From a checkpoint of a small masked image model.
Model: 2.16M parameters, arch vgg, norm batchnorm, activation relu, widths [64, 112, 192].
Training: muon at rate 0.0097, 18300 steps, batches of 512.
Data: trained on drawn small creatures on textured ground, 203450 training examples.
Rows from block 5, named by matrix and row number. Each number is 128 + 32 x the weight over its row's rms, rounded and kept within 0 to 255. All counts start at 0. Numbers have three digits each. After the name is the row's rms in percent of the matrix's.
# conv: 3x3 conv (model.blocks.5.conv.weight, 112x112x3x3), inputs 95-111, a 3x3 kernel for each
conv.9 094:096085090093082076118113077088114084174185089158097125124132132128150127110125106102105132118086099108140098080149130100170126124146110154098114130127144143160150090126114138176107111138113127132100100147179129202122093123116148146144142106115175154133102086128115141112124144133084093170112177159135146113111173119133177155086083138114074154130132119022142057088255222052200098088146112116182143114142090098167086119095178126109121095134120122152127128149126
conv.10 099:118079091104099083121090122120111094167140116155139113151105174115130124134126132112119128107093123155115150080171225103182159067120090102130123116154109134132095104114058164194101180186086205089211199120162165168195132127078126142101170146153164172170129107157137091138179142126091104148130145192154175143136112117111145142188196097161137125110111124141124122162117110162127122125110118181161151135142119127121103092094122157102116160170122138179116146165127
conv.11 100:138130199153181232156124138121159127119105119111141100098098140109113154099106158152163152181157116162143054164193184158113114181130105194148136172110105171160124091127141131114142106098092147151138116098181120136166082108137106122137153107131141106119113146129110115126149167134184176127168150166093116121106079129087076137115150135166138098143135135170134162144098110158110158069086120067085162109147150112110103113073130122126102152123125162117124109113133
conv.12 101:108076066129055034116086087139141138143085102173099175107100096162134110145123104084192117045166144073104134137095132146116074154114097135075144118104167110130118107110139130166163094117153137160138157164152159165130151166109126100085122179163188174156092051142166166155128096130128085098124084165150143129146124128111111141146095091132073127131127125224095118138005089153071131100093153098112128171116068091083112119143131084108106045085125123163113137092081
conv.13 093:179255142203255175121229141133130092122180127098104100094097098132080156127131118135089157146127143184112138115138108130182132110152149096110132149152155159150135158193138162200150195205139091133129100128134143159148105109119133116114169123120126140096199150099174162125159140137131122133142122106083119075065071081134114085143137101132111114088067113108075099121050124120095116134126157179176179116127152114167154149121116129139152119149117129152168114131107
conv.14 100:171160195155138167182157201118128093113145081130115168076105120153049070205157105068117107109140096078113105193144208212118173240167184125109136109110126143123129112119142168139097142138088152111166086059165145124152132139136138162140125162129093096138076106100068100128075085110111069104141070115101138125135144156151134073147150120164140144118102151146118125148117151151167161163170180137150165174141194132136139137123161147160168116040105086114123151194153
conv.15 098:160133139129169159108135123131134139130120115148128149095091090112097116101131119133123103155163163148141189017000019032035021085074085125147096110184153129115132171148115155185137126139109148079086141067068114103156109129128089132092105139118123150106124225116157167153092094206169098134125140113143180161146139148119169155138126111163092141136104105173101106157102114121085119136063103178088121160124114142097103140090064114152167151112142153175150157166142
conv.16 102:144113115139112095123139123164142081105104133149116138170141141177058130140127149168145104133178151116113088072083081114120069127086070089112126143118143118113098145095101126101200162124154154045150082132244118166155106094150120118194124147098145144121154170096107129158131234170151106043118128162098089127114145150138151099136139168153147115148117125154103112130099148157168158197105091156090075150132134128080159128158140140139113111097176161073125065120137
conv.17 096:133100111162151120090101107141134120108112130115118122119092076158128096170078101103114103068156138077137126184143127140154089165137077133141156136178147094121140113147156163146138111104061105147126173172100134126149135124086131118116143109171116147157099144148139134151128162152107148166095188174099146126145151096139096074080116133072151139113161115088113077117122085109126093142143136106088132181192173118159140119074149113112159128122129155191168175153158
conv.18 101:091162133151175160154136152103119114136181142099157125136151143150193122171078124125133092129146143143137136135146177141145131150170114105161160102124139085112157133158148146170143193137126178160151127178193150140130078085087135145130135153155122125140112086158138095112111178139092139205058069130133129128075118088073119079123118105142111129085147168120141133150142102123135098081140128075196154103191140116105094136148131143164151119143171142166102195192127
conv.19 099:118139121134130119122164127136116135177143113125107081145131135146152117152122118075076095084109115068133140153081164175118118195107077109086143093065095087080150109127100133167147122134148104110118141140108104118088167093113142078110111109120168155104051006108075063140104142192043024070133024133111135089113153127129114093148096116131091152137116143108125109117164176110166129115166118120091103154088116130153150087074155107135119173196114099163124115103085
conv.20 094:133108151127081115159124123067141139133147095120125093060124119103094137157133089106131119120155091117141053027075095091093090109084065152150150122141125098075086165134166093084156086081128104084126123075153148140094081136144157116129136129129140141080085134091087120109093168143138186132145116085119139117132136125162122090084108079163133113121089114119123130141098112134114093150123196131104166147138207160097121125077120126141108126088128114175176180178175
conv.21 097:158120150144123174121124166132151234106161255102149182118117131131157152129156174149131153110129169143133202116099112134156167139156166113146161158132122093119117111096110120122170136150163149162165134126139134147110104119099117141151125145093100070093127118119105119084131083091118130114159097139121095083115128100151126133141150109117155134129093146145191242181255255127215255141146145151161166137131132157114125141209118140103123109111067127123120150134110
conv.22 098:097097099143131101112119086140150090123141098145100065167131115143196149163176160198182198202090144177123162132183152145154112126113081092088106129102141099123152158145130139114109180130133181199153130104194152182207089118107106132092086116118133129126122124134160143131125095154113062092154091162134153138133127132132114125152133108144116089108091102161128152134105124103102151100102139087104114100101134129157126156159141158149109116101151098122110155192188
conv.23 104:175183162140164171167144153083116122092178099079092148063179159104084103097102115087128111110158126126124185095144108129142083098111095104130149060141176113136152127122089114137100059103141136147098103212072114075143110129066103098090102113110077080122103065164129133099062106128070074118141080142131147146136181087136107150180081105079092114131159186182135139173110133166122158144069146153108122150160131133116127125132143159127127126132085133199113126125103
conv.24 104:098130130109157196103158159112085110136087109135122138105082087118114091109146098115114111095109111090130143141162119138128096110118122127138121090115175115147096000094143011146179025127164137103162120123131168171125139112120157162117103156151136121139100076047115104067191150157144103152137094118134120122135144117110152118083094114123100103098101110091116115099114139116099123069111169102109141199200165163125122142125134168161115150133082163123090131096142
conv.25 102:137135106104136123086130131155133119128121144123120136115101121137062149120083122113083107146130135123068087210134089185162071105145093093195107129174147129104126120135169103157182050125119152170107115133128084124148149129080139131104119158107115156164106155191133132172145144113140140119174141152105124149122120127132117099102139122152142106114130099144112067118120117105118086085088143095113167124124151160137179168164190140148115111157132172211135118092079
conv.26 103:112123073129142076142123104111134154118103135114138176062072078084074133070158163144116150118088132127144113114158110170171166097133075116140138121151114085142112130126135179122140107082119200188121151154142193165131090087147137145134136176141132130113139151134123113142188122181108118159148117150098081161104087134105131145154150144143124072143133100141185154144160131119102082108108124147089110138128100130090119136191156129128121110134140076104170093076127
conv.27 098:094145143189130093142126148107145069099109056111081058150115110140066054165139042110113150118165135082133125131112086101124141120107127151156130206129106112147139078125119130152105124168106148155157082098103094129078139191165160112131127148134120133104153190121138127115128113135098191140139124191114117146177123139147134173163117155126147182125135111098117084114140121049063106161152124151092116172138131154165121157157048131100070134125143141114104095091166
conv.28 103:130134131134176149161106125117177150136110149122105110130182135142216168165122124098218119064094121166148118109120060148209040089116117161106117096138092087102119141151118129127136108130105181205118131255145114106112149122098144121101112165140113111112154074124167179112108035166252086140094216151078102106085112140131107157094089093103139147158161129143128136109103106118090125142108104154146097121124156127192171076144151128130153151175088086075067114133104
conv.29 101:149142132114109112128120139134177105096110095141159132095103117147102133140128154086090150086115157076124095074052162152074123165078108160146134104142134098113136094104133117100128170156144062105112088116131179184120128111092155103124121123124139147105105129139159154142100109081124132094093084147111132130111120109118106096120114129088134148091082079158133127124138139107141122110126157129110149116105159067053096108125159161170107105080059161174147186139141
conv.30 093:135204166107147136147129137102083097081063116130096142156152134136128130119118106118134118157131124156133138163134120148143120155136127111084126106105156122121134139159133135130116116136135131137136122129125105133139133124141120104140141126121142176127110147122103135127146120110166101097110111096158108121146137133139146124134171123115152117132102122145149124167202140132124102144155134118152138083095108144183132160177115111126097146127130162149122135129119
conv.31 097:153140128149140130141087114116135114175129163125133145188137119163173126123153128062092116086115149061132119077073095108107072132117176133114101080150120109136169128173134170141121085077084093168120166115137090140102094115144148088128086135115108088087037166115179189099026026084000101108062162117136129111064106136093145152085090114064092125148145104099134155144180143098101114083131148127167129122124089125109118146093113134151113170162135099117129157091126
conv.32 100:133102098098125104135169141133110107124144091140195107150131103116067070139093104125128117060104109095094101126101100132121133102179141097096122198224214133165126123095151137101120185131119134127136079094133072050089115132155107142110107093106157146119130108123053118108116115157134166131068166127117143110147145105094070149165141117148053126111138137173130123163154122146137108104163149103150086113133095129127114200172128159096176138138131171146174148142093
conv.33 098:137150144124164144139216126100126114110153096136143136133152142114169115161180140138106131149046149114126087157112105145143140156138137171135100216138079127140142131121124134141129113147153124117113092116144117108100124124162143128167148119135074138149155255104132102129102127122142120080095132137129131148103069131120102120087148132107081148147103110129095138121158148135141146138133106147136117124115113111148129126105159147124134122109143142098077147130134
conv.34 101:139115122137120115131121095097140101138161136131146149122114200104062050189113087131136115158157138107136147159169071111148048092082032174116218127128165108137158118125123062109128061094134175124210139046199134084206127126132142133117133139159134174141087135123107143127096094125111062100123097133133122175088027113094078094107125083125147102140131111216146139149083101136100086105103086161141112140133093122106158083092148124106178170184085109123078143160112
conv.35 097:133100098183142113105112074127105168153179117120137124112129125151149130130151125173135172092191146160127121151122132115140103142100133192202120143101111167162130143130100148121097127089104128102126132090114143143125152143107130124143111108136097148110221098148049137084121141114105156148150141121150156134120132139160156155112165143204162112111124199093120096102100126083115110159138154111132136160173149158151113170119133144145147140169144141100148135165104
conv.36 099:102154142109123122107116100105112115121122135123117129169069085135182169082158219092129175145148150122126093129181228091165222073088155094135123074128113121131114135110106103112114111089104085076060104103083066116077111141142158149135185118144133131137229178152172154168141119128136160127086104154140126174133109121122141135107152134088119134104137104114104117092085127078091117030090128057106115048048087111143147134126112139107106141126134141160165139124159
conv.37 102:155136131107105113063115123120090083088118106160118149112154220098066164081099108116053099143170102180167146179197224140141100065091060098188119143129202149171188118111114130155119114142117164182160122063164137065053096091127105112116107142124094114124121177108148116034099100118118184106158167129073123102156151146128130121091120125088116193125109192167110121146097089115101118133115116147141097129088095154106157151109139151130151124074103106147079018172113
conv.38 100:121096076117086146154142156075118095096255141122118119156131173124103165134137119123101085180214133108111128095076139120102130134172151161031177151031169132139118112130117120130105163152099139085114126144143171076112143117134131167086133128097164146139066119157107105131123125147146000135116097071123130141135046173122056103140133089087107091132145185169118141157080100165111098115085078154144077108152105161161144137104130164121168159160097082082060130128129
conv.39 107:192112137213135130239131155103111115130105083125101109125114029141140124161135143121108140088136150101094143117119155129156145113129090084079126126132140154131131115076098106071040182089009148152117127159106071101126147116140111135194113141135088139141102122132081083137117156146130110157087113136109153175142158146122124149108137166125092144117115114111141147133111126127152125122129092134112066144191168111106168107123155134157148089138162135107131161130108
conv.40 100:148151151097111168114106137132122122109127078123107114121137086108160104089138095176149147142126114193177128124103054114151115051107137088114116094115119138126130085088037155175131192181122099091088184191108102098100107117174114101147123103156131106086133133120135121134080065067119120082062092066149124136126119127114151120088120151120118146151141093099107116123132159124134139156124133156088089114143155165215123126201145094140152109131126091116156119128106
conv.41 098:124148103156194137136159136148112122110117113160162151134080091118123107140108120114132124128113130156164146121125131131136134123125126228255098136077134115122089130132121126152118143126120119134140118140136136154131119118121125114125116129136174124143097255104127124134131099107142086099144116117112118134111096145107125130174109132115103084131124131118132154136188134156158128147143130119183136126143140120117113111132122136113113140153149158150140122144138
conv.42 098:143114116116058056136102118110085127145122155152161187138095130163110085131117133085107116127107126115133134119180164140192164135155136129124138092098154128091125118119076130154091148166135163141162182175171160176144117147120130124172101156113104095138144025146147119111124120130157102131145133133110074131072086116079104150131148169120110109140123123047052083039036058066088063142095129157148160142144119129089081129151072113108087108119127112181186159142112
conv.43 094:137060144123073133141124125132115136126097157111088132125120141153130183129136171158129135152130159186133137157140158152123100171153136106096109109161137130137116126129131099074076075084098142143151143147165137135129082116105122128142136117110118125164138107143134137154160102069149090109148106121118099112100104101120112096116128158143123082129118140162173188142159175130099132125123133105152144082110132158136123126088140122154124141106079153149124138154124
conv.44 103:126155149129112129112088068130099101190086089090056100127122105142165101123109123136129145136138122160169152008095107070095097117111069090141122159152140133129167090080092104137118147150106150140103084062145087102109073101113113058120159109129135149101145124154100109139197170158166049156117019146080125120090136126124136126095113142127178083147176100139155139110155133148201121203172160121075111110087170115130138122123147128183082197165098187166123140130090
conv.45 102:131183151114090122136129126151108132119197161102145097157066121085106169091135103085083068136236119139157110148161131094101062091100028176142126163068134121107156216196164138150171121110131125157176145210135175185157096099119138166159166104076098124135169141099090092100152174119112078093090106089103121101138137125137132109141115145133196088179110136163160162160101114149114104105119104114120113110104088125167163140151123126133157144160160167090100150179131
conv.46 100:119099078125097088174113189121070119135126163107102154108075083124094056164128058109141118108153141080143128078124087127153103145150110155094107126125151101133158025013088057052092115124114031059078129110067108092081117087117151137131161154123102121116104104165187175138117066153174135163121132103136139151149177125112132092110094166106108141148147142106083089122142154119117142103103144120094128143115112065108072056151105086104148118097094119128159094124166
conv.47 101:137152155111122162100104164107114112104135105117128119111143179137168151155107128169148129196167163153133156206075159168052132230140205134184121114148131104103095128126091128131117121162164072074164040083122086113165118105083144154129126166159135130122141159090127136133095118142054069123104098130117138103154155088144156104126143191085094101142110111129146120136139097170155113142121161109104164161168170094121135111150104117120136132071093152158130153125127
conv.48 101:146136105141127119134138148156122104138114159156123135109106082131033066177113051131101089101154147120101118161139086153091084134095055128146171123132141146120109157157129084097104124129115178172113145020039127081092130106123107120113138118111133106099127170123127124136110128144114106224063129180105105146136104136110090123141091142126123115178123123142178120152126135170150160146096114128129099195170134161111126134069062147121131126089121111085170161163201
conv.49 103:136101151165111135132132100130113119156143137157105117162179156087178111108052007133154144142121104126129117208239152164146112181102127103091125051077136090136110129141117140148131128139130127159124130157119077140102106141162117117160135151130158183137254183169187131181099115117108121085145148119080107149100127133101091146079110157125170118077098180118131126118136127126112102131111110121100090089062047149120126131141106131106173155167192171101184198245224
conv.50 098:113145107140105098106124101140083092105109151156121127140136169111092127095128113141094120132164135184126152144126133134168111141112141096104109188160134155153122128115112085059088043029087141130132113136137145139138093092125126098137145140116135129136103043133141191126143138131192148107102124132121148156125081146162128117164139130047155095145090146122138126106108136103124130114116153113135146121135159134131132149137109144179164122146139178167161112120091
conv.51 103:116124125119150134125127135054153217021134204061117113149144103143110130166098119110168164059153159106141126142150146100096151118091107140106148122114142100104139098117101128116121147141154115120106144157127122112148114158161190148114188104133170129107140109118124142134082123139132091149122134095130146102120151100116139122102139150110147113148102099167119101158150130074116129129120151103178166091133159199055070202108031203190131172130102128131114132142116
conv.52 102:130129072141144111126129154176209168139146122094108117100103050149216112135134085142166157124167133135118125108138143129153170117123142071180118099158124106138130143126123123090082124121113112157123143141158106128137134152128106167135107115103118110117147178143104086141059123101056114135079107131170126168096105154137153137137071096102116134120175141179119118164073089164153145089122154090104120105136142111127113158105114158188135124104108137107142123111128
conv.53 098:139155138150145179143161147120107125149207135113093151145095169194065081146101101139105153139140180185177220039100073092176108071125072130152133091142091108145148115099108150148122124094118125089145020011080113079141124127122089086083148081131116116132194109099130122102112141084134128087105076108140141159130072123161122147139135140117119160156163139122140124122094095126104123153127100159071117167132167172162218150057173163186184124113130175173119144137055
conv.54 099:136154144139129162101092126161124176163106110105141144130204194132181228086070148078118121090154137109142074176184176162162169139143175146163101099145120159122100070159170084171184039106137133149156115158165081138141115126163124093085155115101129108142139136181143126180146176163062150192105072135090135120103117148116137130106112122130138106107096114147116076136139105127137119073108078077094139142087142097156120150191120162156078128079140166139175124118084
conv.55 104:163145152147119077096083047125149163126033065128060088113108104099139173147150190085118116107107120103169123127111117107139196117093166145131134077145064123142124180183170198128126068074069096095124110100138102135098147154137151133110160161240144165134117105159114088119123115125133150135136139108160137114125127165110196165122133149124129104135148169139138119118148126130097055184185174137136124117095097141124099124159171109175168125118164127154202103144162
conv.56 101:117157145093106141120105122138106076125121140126137122158142139158114179159101146142156124104148104132157136087065052129109100022068065157102103140091149125107114137116107131149151100145139101061066113214152086200127123135137133138136164112106122159143151176148123157107131118142151089095122086064155155170125095149157117146143087112137178096146131161167132126125134128132129120144137150125106120133133100118166160139220175113130173158181173154129113093111098
conv.57 103:106096125092117140089174133182209152106158088064076108070159151172142125125133139090085144138108104135072151152218183109082117086112112115118123230131103143139128144164171091114138090080118130131130129187132147128127108092105152137108138098108102126097052094115146122145148148116130089127164160125146151131157132156144166138074068129166055132128104089126101142110108125140136109131138124140097085129103138076124152103099093137131106140119132095152114106109141
conv.58 101:134091145078095112144120151125111102104103077126109136123124157091146149091115110121153122124090117155167137183161133158104089142115075117143129150163160113126105140120124153122119098053122065119123145204147104144122109107076159121146203168185099108126125212132145114136183143126146095105124043131154114123131165131152169135141105114106099124140161143137162150144153123132140120139203174132121133100079118116137121162139183164202127122124131197129101199114116
conv.59 104:100126124102133096145142120087174119154087119095129165080109115124179105119133077150139176177083118096105102214090110128085138168195162150067156056238115101146115110182125153159107130130126162113143166122117073090114141148147119089156115155117146140142062110125082154115088104118041114101078168140115150170119114107091078108159170142218043244151202149135102098092148120102108092137121114086130168112128193090174151134146063150112135147150146098207197174155152
conv.60 101:175168144101074110100108098140124111116135134133181136111164151127127128105117151143144151154161129123115109092090105115183115030136126139143103151123077128117122146151157128162125083136095103110110149131140110126133118129112122142145096153130122122077245144109246135125218160119255181103204133094174165142154098128131130169147144130131142143121129149096077084140130118166197138145112080166115073117076085122099119145157101134093104082097125172158167134138123
conv.61 104:071114115070108092064087109061024085255233141242207074100102132092129134121181114104112105141169126072117127172077133121097113144167154103095095149079083121154112068085110153134115177164093115096124150163114160130097162133173150183141162166116061119120057146158116112140131077115118087099104132129143138120175152114218169132150141153140150142082136140125135136124123148088073123130133097138167133119154147173181191050066127046082128113130118160118123158136152
conv.62 103:097106095138102140160108125119136135157193137112117143102115181107111086121105103119134124119120124120100108076137113112113068135095112068065112074124140120132167101120096124180118166153113155101168118085145020106122144093114144056099143160151140172131099094161077204108147117115148098181133234111152125116137110089133128105117161090102096081099103099135123110094087109113092122093146107100109114102133137148129151124173162150209138090102168130186175184171137
conv.63 103:117081090136149131143124142078128134167163112119132111149176172077138203120063144099089088131106050122095082149083104148134147166186161098131161100157115074097120083100143108115123120088120145127125159134106107136122160128089167127090118124148142118105155145121134130112150145126142091143124147149134162090078103097121125110108100079115137174087173171104139147132142138166121144134174173154170165133165178183128111119144137148174146095076100122115150134146179
conv.64 097:108150092151127128122123123211137153225013109156090112121134120135094129132092149150156149127090139125160088067113098086143136091143111105170137168191137142110158136122139159146115160179118140097137111121124113113115189144124124100138088139163153094157134150131107140159113114162084126104156124151128123123125154128135147136159147124164142145128113111166109113158149132132123140100102117098133151069134113133120106021220150085084127137143124099143139099107106
conv.65 096:126148121153179167148140167148141134182151124255255201116117130135156101131117114096108113156142144170192171118143114141144137125135110170139129124155117197155131114114116127139144097113143144107146119117137104145132138163126140151113139158132148121138138160116118151115108158134106159139143132131097103119061101103140093116141125112130111125121130101163156143132112076141080105121119107114072112118130122122138142116133152119030127156115131110149134128123127
conv.66 102:084193169140255213134172127079124086126190108107104107115151208135164139160141127142102152080099135110108176126111151119114127150122094120129156128132095120128111071129115099120126067080094154129136139139130150137080133156130161160132132138178121127117108144152095146136166131141188129181145149134155112145053028109111054140096161120130167081156100080106115107097096106133121099190115138183112113201160118176150168122098126129170151147138152129119142100116178
conv.67 091:137134136122124128140138151102171143169255239149203140106119139107173089131131162123108193205130235104140085121096117116111115126090095159077078118120121118121120148147126142096095135096090123140122115115108156131150082180203118146079140113121120198144107083080109104165104135143117089110121140145167180144102091049130072137132152156136132127132146139133107111115142098126131121130150149123132119160156169101095068118010028124179164140142115142139133126115149
conv.68 102:115124164119105183081097135136074172060138184136152149103105136121136121090110114097125136064171140174137143164154156146128109147128176110140162158109133110164118162127123137116150133093133175104108132100123119149138077086101083147105106148113145120100167038173013136099140155137127126131121100132176140106143134084162170137156172168086166152182142169129083103153082080111089071120126128140138111132164134150153109140169106132114152139101129153153149165167148
conv.69 101:136149138107126102134086113149166095141175110130145122179131126179132120200199173130139096119173134105111120022081074088147110105109048139120102155112093083115079068096064145167092139136090115112133108062120083017101116146149144114114132086125147160169176141224204182217105071096128135128125143223137179131093119133118094109146144129126127121119102116119160159125122101104097075165120136172095104182117129148138188130019144155113145169125193131112139166198120
conv.70 105:160156195136120173135115121216035063215095039176178188118137186111061101124095117114056097095095070121103143079072096111125138113093091100187128140093134134133137147114134140149169152078116182254178158185169163111156098116128113152226106185184112177136094170169106089105151099074151112133125126106110135124114141096148132123121137085158104086127110140136155131126139108132148136096145138125145079147153124077204169070092240106091078098134093126088149142138123
conv.71 097:131114132112104121095115151098113110090147147114115125124114153127099111175158068126102113112190121084090138204122111139073111202110148171147185191135152125112116159130157116118130088129129142102096098119045099167127086144094127127102118141155143132147116120089122160114088108113117126132150150111090119120104090118125122101140177114119157122106121148143150132122137146135151151114134110091160138063122096143068105105047107115072077106123061109147092110161183
conv.72 100:152143116113111114130136106110110114073167119119135148165099143114111124159179145104151108145180129109138113150139127166136092156189143180048132169047183131090130124121122163167119205192131208190207203140200208192207135138132133165116108071121167196141045025129146187121120106191082046100117084080108143109151152087124124111124216102129164096138070117128133138120184125087180110151128128152116129168135119148155159157060126155129175178163120152107145073149148
conv.73 095:122146138089103133075105089163166146145182152133148150174166134156108094154126113098123125102147121145102136108092112117162122100154141066136127098099149140136164171159143182182179128143172155123130112016134149092177107103017091049075059055101169122131068133123144128152074052137073096065114122141154170185129117128110135160095109155156172115125138095131128081132101082105127106142115124165174109124138136165085101151076090121150096163133127159123143098098088
conv.74 101:103098096131160123140140099128127130123109096132131117198150151134154106183150187089130149124118121127098121056059085088116142111148139111140156139158146124131178134152111126127087130152096129124175125116139127112080139151126096100079128108085130165102116114119112135128145116168110108146162146139137109166130114129126125111151119107150062096075103100091112104101159147086125109143161148130136108134127131132110104079140116131102079109095012114129024054071013
conv.75 099:097089105152111104160136134093126119129160135120138146108118179192111122223178114135110129152113119145169136070069049127109075112093077153136188152128145113098114181177117083106101051084109172142197120042132114113123098120101131146133105146143142153084141150111133143120110156187139172178206178111073098075104110066083072089130117119129098117154094183120157159117077120130100134156147156153102138209166176154102117101019105125142150109157134065163138087171097
conv.76 099:148125127122090086106077081130151130128191109134078112128102094093101093106090097116121123142096131133100123131120112120172140139151165243235103142148126135133118097147148124138124130145098128154124122143123141143129096110136129142088136076158160121125119177168101149107117130128155107128131170144084128136086161146160121151126119111171000086106109124157130146119114151118127129119102126115119113096153111104085141103086153133185190133151136125137136131140114
conv.77 103:172146108129139143119154147143160120132173140158190121121162109121167118100120137113091102143134110107130115153128114130154111125147162165129107073151148130177132116158128165205109111159101129138148101136126155104110166134113154127121114181165128150147131112113060102092104111105115132117112195116144149159100174114147143155114125145143111124172255177117106127155160133116096118140140152129137148113126162122133148141133146116130111156148172126121136079111121
conv.78 103:092100097119148126160152155138102122153136113153136126160152127157175157134145112097090157181164196141159153065097097141090154096102107119234134104198149119113107133136106083070098102125115116100115161121110103164112135126136108157116155107122130112097125154069137100126125217063105160155114122156124125123148110083105129148106058150134069115131115147108110096105131107143160128088090194199127150103147090125064177121165134097120087093137102098088093158106094
conv.79 097:127126121127107108169153168119129138135099132096129110142108089164163135100081103144168139142154149076076110151131158103103092051099098118165145140124143083074140105137076093090076064121111033023096094133042119169096147156120129188166191164144125127135122149124097099098178166089096100117026039062087076136132124108161146119115144168130107155160125144111141096124146103107106091158119100125084112077085112124098069184210130183178159080123100122163185161147141
conv.80 099:111146146119137145133145129001036191000000189188164208157143118144132103130104137149115114119080130141117132085088113109060121175116144111100119084128123146126168131145122145137113131132104149117144080125145111113137074132112200193133235224139160149119107136136117130124111146164003066157137138141133147117203163113116095113143131141094078150107132152138123120179208099105113105106090155076065119164157125158108093231214099061108115192139135171143124120135099
conv.81 097:138153156139143174163192159108139157149163133153148150116151181143172121112141136156073174173043135120116139133149129121137152137133168155126163137127134101127112139118128087109147120109129144123088148137144126127113133126133116135133121159136102117119082078123110146146114109092148050087119181125142178142124121132133114153126188127137100112149099128088113115109133096102087091126093086188111111115058098113052122137115134092123114075102098156125149123118142
conv.82 093:075082118095122132113129101128173143084218132105120139122139130126087161111088110142169110181137154166154168144131123142123121122129123068127090140083118111146096127108134090135132091081137119138139102146133098099126112116121107111118129124121168077165166103126129110135152073131156146164118129122124113133162127138128145167119175103152155115093159147102091079099042040080064058141100167116112111114103119168109123154095144139135120159142163164156197121170125
conv.83 103:168159236116134130107141139109139141115142133108129109136139113124132144077141158143160106141168115168191122070155199090111193108129167111108139138246132111134088136174160153181150077125104112115079155201080111116094127115095153160139119121125189182102227155109117144112144140123121175108128154097128065123106109087096135114107083109137082148105132090131149152068111121108120096134140119084117132076103094138129133143124129141122124142094169108132190123099167
conv.84 099:142112099131162103090143139115173167156200180191187179076088089125129094139108078092118112077119126077090130099093108157076106187096163115179144134140141105101123102104093093136069103126084174142121188220112157203119048111110148207134167151173107154128108189119144204134129144141110126159169154163170150104154199080101116099142121115101133165088161193109098090125111080094086091148170147145168104152176132082113107069093088085102123102131132123164119143190132
conv.85 094:142082091126068085148147124145120089132145161108129081133099157134092157148126161125081077138129135125120149174106161155079115141118148084144117148146125141144116137107115095078113124098122123129129124101122168148110133103112127116121120169130122148139177142162179125141112134143174191147127131122138160135194197125136168126166131157096089112143114150164150143105072116127092128164136115159129120124116125137085112110062063135132129135135124082100118133124158
conv.86 102:130104104121070062124084077128130125147138118152123137138104114144102116134123142125131117055111122128126148147153172169189219136149153138136147127094122155156119136148131148150122120119095196167155171146156239201187112120125119114129108127113138146158140166152112144121097142173127148206160154172108119115092098122079109124112109109126177094111141088135113141138096136137116131120103055091103098076076053126130131141112126113104089138148153158154152101140114
conv.87 101:114153150127135118122107095149121098136120109140152139076162142105113134104101167115114113099158165141127150071138144098143225141154197110153093101138109105154169124153113154140088137126077062111108072155124129161151130122130098152163106129143112082128136083140157099147241142129182091130095090122085124122151138133105119094090108125104160153120144175086090089113162131132177138066084150068075133097132155122110152140152154156124116114145130155130107111100128
conv.88 099:136163134188166174142102083108064148116097159140148176139108103121151082112110110175174134150099136116135156149131135135141114131108142024123123131123155148135129093082127165137107127117104131150124184183111113116150159173160115160131135144121112077113255093103119125116074115132069103139134128126166145144145122160154161122120128149110255123152146134116141126149089110137118133081147115116120094116130107115084144103146106139114154083142104119112112112140110
conv.89 103:130109169154156152122145157113178075115137071081092103126138123116178097116152126161188129137143137111133118191101064089122083101132087178040142163103132143109102127154130133142110145124121109150159109175053069079136109100164107095154134083155149136130099117166092126126172076123120101208143146117113124113113102087135098069122214085178126109136155139147092120149131093150141096136135087124178076117136075124126183112122138146147154134122136118104144154132163
conv.90 101:162146089132157122127139130162137155161150159154133096103121157113153186142146167156114098159119136133111162220146135149106137220150201143168128066128133093125126114107080120127132133125120164098127171178133124112153119139123136152168112102123135158118188167146135130158164155200109106138105147145104108112118129097131126132126144141125143106147127148148153161127126171126119159172130157130072130187176210124146165101171166102095107130172095138129111124165181
conv.91 099:132141134130148145136176172117132086139165130086103097176133109154146097087163157112153115088143119041101086107107064126182170199203206124150123149123077143104089087119040149174124123189132204163136206150153139164155137122148133167168078106110091092104166148137140116109098068077133133091117125150138138095187138094159128109155137110147106097158142130147172179141102141126115094116104132105066117129075132137196116137141189134147118155138117144111106180129058
conv.92 100:094091103135114108150095126161132176155104169147151137087119107126143119120116127098133121157155128138109118132111089101114112068083107197144101167139099101118123100125141069104126114114111068136103054202150033127112126146143110113094133117110122110119163137081076113136177054038150133034152135071137136113078105107100151103120159107137127099096176174097135143099112152124130137098109114134156136162134137116148149096115148112073062093148175093109169158104158
conv.93 101:152095086140138115161156127112088112140174115128153126128084155161209154110150111082089083162195093094140125120079022081077098062091077101129089151145101129114094157141148146156105096146125148117154137250109137164103156132137131085121123072126154148144117102121097086116124160174032051160116095185133116107084111120110114097146090123087100151101147118117116085154126111148114115144123129101102118118099108167147084189224118145163101132094083120078104135169161
conv.94 096:114099068161168078139122105057030106071059175135136155117104136160243138126129109113128123201170133120126154144123129152104138128128115211197155245191111135135137145133130096076130116121164060080114181144111098067118117086133081244156109120129098105124140164133214175125159155151158163109153166132129123135232145104130142143123090120160111170138084108118158144105175148135141141122157135123083138142122148155205110147195105111091114107153121121135129107095144
conv.95 102:098109087121108155119107138084091082125166090094105125127140101113130151129114162109122134124153180119151130078088137120137090131144112114139109115120119120147118104111118074109114096127125150125101118120128111132127103147114172136164081115121095130127171143132151176142133115111110113144125123128180168124050172131122115155138124158137174125114163154134119122135133143136104117136084108171138099131156144185160147154174219151138149175191155161138176131130144
conv.96 100:087118099081137093113146157112133127130169170152171189127104092120176163144133117179192130166191113154172135105072124131102112098083098152073079100080132132130101125159151133112099123099117129088166128160162117147140089112112124138145128155124179178154186171152142157132106184138125109158136120174150156135198218140100136125128102087088148097107113086124106160150143133130120121136134157092064118100074124103170130161101079137171129132140159164158129112131134
conv.97 102:143146133124145117086107116141122161193063128186168172131174114135118137125111123120102201131069160193169158186113129141161153158121151134154081127211144124125162120095104133131097121082086106121158159101152150139177121112118152148138120167108149151093164190151109097150098081109082177118172097137109164148155148165116121142162120126188112123129153101194184127204172134162153163137076136117100118143112140122112121172126169124141120147134149105112121129125058